A small contrastive image-text model, trained from scratch.
Data: trained on simulated telescope pictures of galaxies, 97500 training examples, 42.5 epochs.
Rows from block 3 of the image encoder of a small contrastive image-text model, named by matrix and row number. Rows with one number belong to one channel. Each number is 500 + 50 x the weight over its row's rms, rounded and kept within 0 to 999. All counts start at 0. Numbers have three digits each.
After each channel's rows are labels from the 100 images, of 14848, where the channel reaches its highest value: "top examples" is what is common among them. Only what is clearly more common there than usual is listed. The data: simulated telescope pictures of galaxies. In brackets: how many of the 100, against the usual share in percent.
# convs0: first 3x3 conv (encoder.blocks.3.convs.0.weight, 144x144x3x3, each kernel summed), inputs 0-71
# convs1: second 3x3 conv (encoder.blocks.3.convs.1.weight, 144x144x3x3, transposed, each kernel summed), outputs 0-71

convs0.103:472529481467476402506531423536468452508339481527501522488484476499480455504475483404494517528459538425463492477453494569465475458497511514479508515481491642457481521423482479522520442433512487622472487491391499500489
convs1.103:488458510583546524541498563535454521483512548537502485510505485400468581515521454513471444477519583443478412504452485565516529442437569577525511419527474622516450545451471556591436390548567533565578456497416592550521
top examples: edge-on disc (96 vs 9.3)

convs0.141:507505493504530530573523463480488631495542513489554507485455490455478683492510458412499446386489620489478497493452503527498490474505536543474490492466463503537500472466517463561491511478584490506493430498438521524486
convs1.141:634506512437617414502512525410500498509506489526539565525484606515496501561504526460517494574516573475461481500483509564508550540501473481599497514533503504492395488441594559463613531467531493550533480548522538541436
top examples: edge-on disc (91 vs 9.3)

convs0.50:463415465430337420454472462511481501446333475495472501456462467472491421525506502557533463533545581580532474484555508530508492530467469509518493474507462429513468509438461471375457555436477502411539493469481418477412
convs1.50:452479459478494456494466441616405464500521407567569365488501502502458431496528529537486397458542459482464473528527463398458489483549450548478507493501466496597451562478540493545553390530510470490577446536408470518521
top examples: irregular (99 vs 9.4)

convs0.90:413581514500421496396567474533488489447425517531401414502545519466517491516531526470521504360480550407513502486440512515515475494511518559465533523468518570417559496500457494595486445446482492539450502509461532481494
convs1.90:452478534539471477508437547527476534457497466519375485509495477510507517511523433483457504524423561406412429468458560503542494459514559551554483420476448554532429482448508531552484467537551480527571461540356598492502
top examples: edge-on disc (100 vs 9.3)

convs0.133:467460599570512508468514475483581515521386517497429459470500545451514475541474547455533447396516639477506485530417544524487531511489571541488517553458503519469537514553492497608493471445464479542500480450530478495550
convs1.133:588508516549484435501429417493464421476554472460474554477547474525492524576434525516455437410423527368404374451518488557484416450509517520498523403508445581487387442468534484537512475474566593504536486521463553537378
top examples: edge-on disc (100 vs 9.3)

convs0.73:424484490456487385473540374516483415473350488501536432509489487535495434508481533483497507558538540449482488462461431552491482454472500505436490497466486544465486513416470482537469330491501462532469450519502491461508
convs1.73:447427549571519567479489456485491477435542505539487527530520501431518601597518435573469370461516580440467432533502472603487439441460555534484483447492521563570480567455470592573463354588565478545547476547408523515527
top examples: edge-on disc (89 vs 9.3)

convs0.136:478469484402440454481387428516443474464459473505505455467427509490519379394506520421494492533446417504501468448429507389453510520476443495546485484511491480393454414459465447452502510345474512462381508455470486512492
convs1.136:446500535504513595434520552533537504537441472528598519481498448407540496499460481496449506407536421441519403516505504350521498427523552526476522527424453477559494554536466554526428419522532430493527487505466487488518
top examples: irregular (100 vs 9.4)

convs0.52:458430453487419485454409404501471472450479490487461375490437519482520443434488519437478512481453401453519494447358496467466515516480469523513477509541479515382465421466440469469498507331444502458384527449500496499513
convs1.52:447520536539531553362500501546527480522437474536597536531495450440484448479448459527432536474562420433462409485553512413478491424530535560437457459470503514543501557503522502518415401534490450487494486531468542495553
top examples: irregular (100 vs 9.4)

convs0.69:513467483426516388527603471481454519557412482503561564498449472465468461488485472408483427480483548463481476495469442560421463477465503487447501467475484611471440509398477480448486425502548494605525474491417488464472
convs1.69:548445478598587567551535469501512487531457541533578533557556549472448586548517500490503483536504579464503520508479517657486538516494550530516501478509496621502487554475519598573496430549558464607570438500433554536484
top examples: edge-on disc (47 vs 9.3); two-armed spiral (42 vs 9); tilted (38 vs 18.3)

convs0.54:517619494554412495515568474514535494462394476512517487553492515503470559426512511406481536495470527450486514494448464507490537507466565572467468439536465608446437431522497429568502568385500505572465490469421482518483
convs1.54:452500494451475548534461513514538506480530457521408497430459484472500477448443528407470512463363529493534372389456496563511479498525467499544478502568492499450514382437491449604481456446519521480424500449454532492474
top examples: edge-on disc (94 vs 9.3)

convs0.99:569488494490542409532540437505427449533428505495536524522457504501443475468477463462470486479471524426463488498445482586445451483462511533444472452481490652449389462427528464522504441471521500575508495501389474449467
convs1.99:525547533612538565475483517498513436532426489584588548562554553452541601544485461529471478493546552389424498547478524538512471454486575537510480509540532571450476553452507554583429561550495535542604488494516584497479
top examples: edge-on disc (95 vs 9.3)

convs0.37:419485537486416484405545461521518498474516504522430451492491500474527521463533523400491493418439540476498513513285498526488529519457560553494509525492513564430516451545383467561471519392543527553441513444513529503533
convs1.37:420488516499462527418485490486538510418472502461412474447448470489478512442467427383485541520449479389429364435497495488494494466534478529514495462498469546479498463505519501557473385488513494553528467515360601528498
top examples: edge-on disc (97 vs 9.3)

convs0.102:455565519500516400495524457502525562516437452529523499518560508488533577536498524461505586413532650484505531476420481563496529494503557533493533540477520538467509548528520494592479548433536516526490482530518549521539
convs1.102:540430458456563436533469369536491519510480406484542534516492488491461594560488436538426450462497493443453423460526491567518499487468547556550476438568470492495461492434510527527564534507522542593591478566449528535500
top examples: edge-on disc (100 vs 9.3); noisy (73 vs 30.2)

convs0.67:469527491518458551503496494472483455485454516534489483491485483459433609435507503413504464471469593524509520495408458492427540489493556525420536535462489536498555359548504464515489497305486522562472445491475523455519
convs1.67:557490447458589441554505464499518489540484496455454462406426524524453465415426497398459560512446421461451414381481525550568475493488507500532515459552464487448532421468477460524516487447527455456448462510438498535522
top examples: edge-on disc (100 vs 9.3); small (61 vs 23.9)

convs0.120:565464543604544472546470508502520519549612507501565498550460533532500433471469538409492578545482439480501525496436570469549508559523495491576497462542482501442435482562519500523496591396523499517461534489619592548475
convs1.120:555499461492570489576456528437505460550422462480464477482519505470549514485453476475466447574513480509445451405492552509560454530395509459492428512451470538495507450451480476550534604460600519531498458491486586504554
top examples: irregular (100 vs 9.4); small (64 vs 23.9)

convs0.109:480491495453483459491431543501485562451471466484583494527398556551538496384489484361497522566503456443578454444517509475543523485474403448552452443502494486432462422462502408575475619326496525514470587480501497502477
convs1.109:464451517553456547474428573492527496437519510460402467443465447412516436477491496431495477422488471536533414490434463388555439502546484432452562442460431448501595470569440509540500532475500555470387526503575518561619
top examples: irregular (70 vs 9.4); barred spiral (30 vs 9.1)

convs0.14:406513429492359440390540462454479515476352461494514493505478470422508556502483486443471476566439491466481477465454427518484481475502476484477475496479453535519394444447438528442428497441506469483457445499415448427464
convs1.14:468479443458483417496510432628416545491588464605487425392384454491522502417513558407489533459505452534431446455496515428493585455523502544479539464549421565511475457515456410507522418417530519478441463524463485565499
top examples: edge-on disc (100 vs 9.3); noisy (69 vs 30.2)

convs0.140:540577518495458513520545488515547520473559519506500487504432506491465500316521507395471507498467418484470501514407485467473540487460505555508497481511514520387504444595520449580491498298517541580346486490566505531527
convs1.140:473546510508516515538502530543500508518494492558520453387399466464501436393472489399505455516451450507514440424485498384475512528493402468540522505519459412401439438504477442489507520411460497459399481445529469487497
top examples: irregular (100 vs 9.4)

convs0.25:556575527557464545542513485507580462475541527544545489545496523490452502455503541389502501478461521552506514449377482507438580527442551591449528549512493545440517440553514482594504538376525497560464484415549524532513
convs1.25:512574479560528495499503496487529494512483464497474480442438476497492438459468482399476476529402427509440397409451545494483477515495499498576456482527438487461471376450488491466524464462481506471515501441506498503440
top examples: irregular (100 vs 9.4); small (62 vs 23.9)

convs0.12:418533511447388498388563480504453474490468466524501509521473446517505568446523470432518442524450542491580456524405441471439539501445518542481536560453513516432458441504523490501480464409555493486487470474523469498482
convs1.12:485566434511535489551549436482490492508500495484500497462430505506458446411448482387491508503412453492410332428496511485476481460512512525513503417533444531444492407471485419504506413403501517472468438406412529482488
top examples: edge-on disc (89 vs 9.3)

convs0.129:481531494524417479480435431501477502420419485482531471548446454480470513385489493416434519556457463460467443485351422330415494463490482535457479493483470518409480429494413448511490484334528488475407481486426515527507
convs1.129:460519503506542554523443557490508478562403446500577512408420429443448430394451441466483464476495467506473400466482468396447467456533410512485493436503507463463489478528511460547462429469487459484369457547410538467514
top examples: irregular (100 vs 9.4)

convs0.137:373558512469427442440524447497497511444539503505395471492481488480542543477484500377509523458481528487527499473373490615479520548471484466534528517512513591500490456517419470433479504445564477534540498478526490514493
convs1.137:393525504492562455490436526551484545503396459575541448529489457475496496474515467475484501550432435444413375452511551450535517427542512509497517424500426561475438549507530509513490468524485477524538473537381584513504
top examples: edge-on disc (96 vs 9.3)

convs0.17:519553545587461418568608493484440387456392479494592524491452513506469666468494473388482506569473473560526481472501513533478517553503491518510429503498421572502448431447489499506479571369498515451484497513595516548472
convs1.17:505497489395486354523490482440402495487399417513424486481507446481472506509461499457459378459525479491490362495399543550464534442524565539524488368487433570548449455494441517467477522488518416515506432522474544540446
top examples: irregular (100 vs 9.4); small (72 vs 23.9)

convs0.5:511512480490481463534462457563473437509479483513455450496453544572511452494480506468517483557475449509517467473463497529460529509510478541546532496531474570468473454464511449541550518458499525577478493436478507532501
convs1.5:521513481566538535526493538553506503463515522504440473583561411452481520574531460535447422486505587331504500587442448545469527449480563588466521508457542593504495510475460558545411419491522435530547466510349575494499
top examples: irregular (100 vs 9.4); small (83 vs 23.9)

convs0.132:405524526371505420358483465537561440482379495499509521509563479475537516518542483565512426467513569490496550476437521462531492534478517486536518582449475500518487515474475465545457523520510472481545499522511503454515
convs1.132:409459522586410473454528483444422520506472508537491598484520522494434506527432509547496407443561460452426451515535558437463530422529497503474530419487431504566422573465506597546484401600530413477610471491441517499571
top examples: edge-on disc (100 vs 9.3)

convs0.49:644433475473619363552455370472424486555546486503568584475466498500458425492568490501500460371494505485505516453394494503438519460537526535522543516508520500484514504497524518550548483482568531529517491511497512526493
convs1.49:675590430477677385595499466527488470603513467491569467504567497471474570555465555485450487526458448485425543596455502496465538486483526502501472522528572496519451503380525426506563583500519487505517473498613534524482
top examples: irregular (100 vs 9.4); small (66 vs 23.9)

convs0.78:504459496470584523488543461494488517523571517517583527488485483434498537483538441469509463439511545456497499490414454514433450475472520520479495482442474613457485468472491480463485434490512499604486492501484505479451
convs1.78:649457477472542465567559512505517467593558527509498572540554508544490577582481457547427497517557597448458488471543476588582493481522519521576520496537454538471400471453576549475578496549506517534539487501470500545462
top examples: edge-on disc (80 vs 9.3); noisy (66 vs 30.2)

convs0.24:524530491454605444517490414468497502518466431555579492528524504513458323449486521500537542440470519469547571462501463533473500488475538504466486568527475575444522453446537452513514455446499477618478429449441532522423
convs1.24:571442439529613452557449489538476515514571466500426449528540521491460492591482507539470439519489517447370514556445524468511472488522570552520509538499433601498442497410515462516515514598527552527522440422456517537454
top examples: edge-on disc (66 vs 9.3); flattened elliptical (34 vs 9)

convs0.93:496541495462516492508609481503447519492589499484495515500515476441504514451483469512518488484506566460485488458476508533478432480504516543507523476494461614458492482457530511538472527468487502586477479497492496453503
convs1.93:594576479492578492574487459568433503590553460527456516579514510473476539533511523546449479523573530472415474501491540518531569431528538528535482494548499522476393459449460511463522462505515584539523390522511484528513
top examples: edge-on disc (86 vs 9.3); noisy (61 vs 30.2)

convs0.23:447540491543393474443520528521470518423399522534545459487439534490499509434458502394498543537500447460493465502396487560522512494488485513474515519494434541444466444480452473552488572433518485556436497416485515498493
convs1.23:404537463520509508491429533471466496490444465485481482417435430487503458427487423422446483508377405478466398435468581444467471472563472496517486430533465526447511432511507454535487410474455475505469438491454558537499
top examples: edge-on disc (95 vs 9.3)

convs0.70:520472493454542414502520477470462428511361482505538513480490474511495417469496515425496423507516490484484467494462437554380477450504505512427531496456455566456486521357496497486474348501543512596463455492431482432481
convs1.70:496487491640595520546495508498549498521488520548553591556517450492462617568474489526465440493557571457445522538515491613487491429473522539506518425491479567533443572440501607561465407614571487554593404526425535518514
top examples: edge-on disc (81 vs 9.3)

convs0.82:447472499478505380467530377491496501506426479496513525498483483494475440506494474438489452535476495445458514480454441589458471490483543535458489544493510605478422512427465488501478401502539487549505487483349493484479
convs1.82:478447503572588556508451514526473498455485515531491471524543510447474561598504416466457395489491555469464458493454426580457565462483565561497484482524447614508405557457507583581493396550546464526581461484378639514495
top examples: edge-on disc (87 vs 9.3)

convs0.77:374518488501371445422535443512531492459453484490478463502498483520481483515496481393487469539446512400525479485406470575458531521470517566531464542519458547497377477444438487511487515445512498507523490461415478482473
convs1.77:414490542483412565461468536507490504508466497512498449484452465422429461487484426484444523501426483437500418468443397479504595436536517569491454454496489558483452532455515493572392456508488496545486474439444583508489
top examples: edge-on disc (89 vs 9.3)

convs0.66:443479451603424552427484494507486480446540502492456498505465501458454516429488464460446476455456442369435522549356437527474466427489494530462504405486530539462483428506423445446450460403460498491464454468405500453511
convs1.66:468477463467552571471485454477522483497472509494550497437430487504533467432521474408506535582371461518516465440541532506481523521512519551537454463526470527448462472490545437515439483447489469524490444452483606480454
top examples: edge-on disc (98 vs 9.3); many stars (61 vs 34.9); small (48 vs 23.9)

convs0.3:431544448530479379434550480481455464478500473519552554547506486459455655561500524480473554474540552456545497548471462599488477456481557566476423497429488634531524466468468496542446450488498471595552439462432493455461
convs1.3:628529469427590359510530437497377516574453415526494553472436530574482459522495536498446523494535485504372423448517590583576507409529456501524472473543401498540458547451544588446531494528491568486472478526475511532477
top examples: edge-on disc (82 vs 9.3); noisy (62 vs 30.2)

convs0.105:516494504466496479520528446512469561517496514559548523462520482442493558465519499465507445471489564483515473467436442554426545421484488475420481486448487536506454510408492544485487452496549537542506475515451488483454
convs1.105:621491414354571453556494505581476485551629474427510529531445520456477568607569490459493464523558576467484480490548561565528502468521535483557517491518456507546449508411538532452543472575482492562532494511482473560484
top examples: edge-on disc (97 vs 9.3)

convs0.61:511467505431564474497554481502480485509358494481529576445473531495461457486501508393527463498467501502487514448471455539486486480501510494456507519482464552439440484519519453579513451447506504558489501517438523490491
convs1.61:540431474551584551585464550522494481512516606468491473576546487470441597550505450474454529511495624404461459503473463562487496458421522561500525440515479607472455528467514553549477410546566482572587455500358586500477
top examples: edge-on disc (80 vs 9.3)

convs0.104:476525487469489394481578418490487493505403488520542532535488483503463462502517448434503459537491521422460497501479477567414495451463540519405492480467476623468428503451482481473476398476510471598505472512376481458477
convs1.104:539446532532545535514557475492489531478480550507477539523521531459489592575478434478450490512520581438472473480462466662517503447505549529527496466532486581550430541425540545556461361547501460563587458456390541495488
top examples: edge-on disc (97 vs 9.3)

convs0.130:450525531431466657486509520471557626481404486496453451510451486419506624368474500446501512432530523428528465489438496434527490465503523537477493430460480497477406481582487503565457530413519476456455424518402533470497
convs1.130:585524478451579500532496529556464488579442430495538495465440510550495406451468511470500480537504469501474393393546599542572485544566403531527518569516420474434370467458534469527536523503497529509448515513492481522506
top examples: irregular (62 vs 9.4); ring galaxy (38 vs 9.4)

convs0.21:414474493520413504389455397529492471473519509526468411496488502468524497448519526377494473437463543482512542486300495503464546517454537545507512523506522563404473456497391421522465508381537524544474492431528528496493
convs1.21:469513489498464508406556468501527491450469496468444569530413480502463511450443458393473594527464434448436323429533533532545424406566473512537456485468451511524477464483549504495487383515513473530518413530338545492460
top examples: edge-on disc (96 vs 9.3)

convs0.53:407480487520351481372501449499509444481327447510426415523480518458546395495465497470516522501446524473525508473376498476467514465475526528498523516494489501445510474518500456562453471376446532448457494470436515472556
convs1.53:465462509533432487521472572485502538467458484516389450487502476504481509463496470503422523459383430463410442449426526471498522427509589516500423417475488553582495486426478579546494424495450463512532465468446587498535
top examples: edge-on disc (100 vs 9.3)

convs0.63:477532511422398490466557448484514533455483495497501429517509469510462590460518465417502448527479598475496507512366428529409516448420546550463524514442490558456463482549471460502478472406531478566458496496450503472499
convs1.63:566499489466499454522533459516497497506472527513436516466431519496427449410472478390504516544435426511417378405427527559565514467498492486566482440528442547444459395455533393491492401439472498491459414456381495491472
top examples: edge-on disc (93 vs 9.3)

convs0.134:418526445512349477433498447492475464448449476508450470490431507505551500505487507357514473532455516506493519440411496578525525483459466522509483511481453503410431481458448404407429530418464468517491491512475489475474
convs1.134:458494486502439457508486496628440490469501527520362460481441486470471484430472497369462509468459431437365440488471447444529545409574477498475519400508428480494483430460498482480518445461509473513510456547331547569550
top examples: irregular (100 vs 9.4)

convs0.80:495507490554490567451493565481529714475484511497486502481450494466532534460510479469410563502442399404460482541392477418519505482513485519470459465478522479392540439533480423551474530370439472450444533495440527540536
convs1.80:502432518437541475508509525583465524538443475537525477394389444496531446396483476430472517509465456474494423408493498387522505498531421476537520520498452495413441465456511412509451498454462488462365485447504510490523
top examples: irregular (100 vs 9.4)

convs0.8:536430475468570432495519391479460517544426498503525573475437487455462427453471506329486429468459493438426490501444448576381458484432541530463519498485520614460500483474503451552462453473547521571468483463395492456486
convs1.8:541452489550578523527535513538471505499549568518551524522518485484496577568529473410448462477550582451486457495523448589436546502451557574478520529498512563548466570493510529547469411548571451575552518556405555534457
top examples: edge-on disc (91 vs 9.3)

convs0.42:403472512389472559430523557488462529450430524470505482459467539522533537478521470460514539594501400436483469506538459525503505559533435480517515535458511521529506471488513435416439493512456451480509466395422466486466
convs1.42:361466504522471516456481468491513439532425465596561534515531467495506473490408531532462408387522425428436459499530499452521490513525510540514432436446452505535513480494434548504560442534519439519500403492518531501474
top examples: edge-on disc (70 vs 9.3)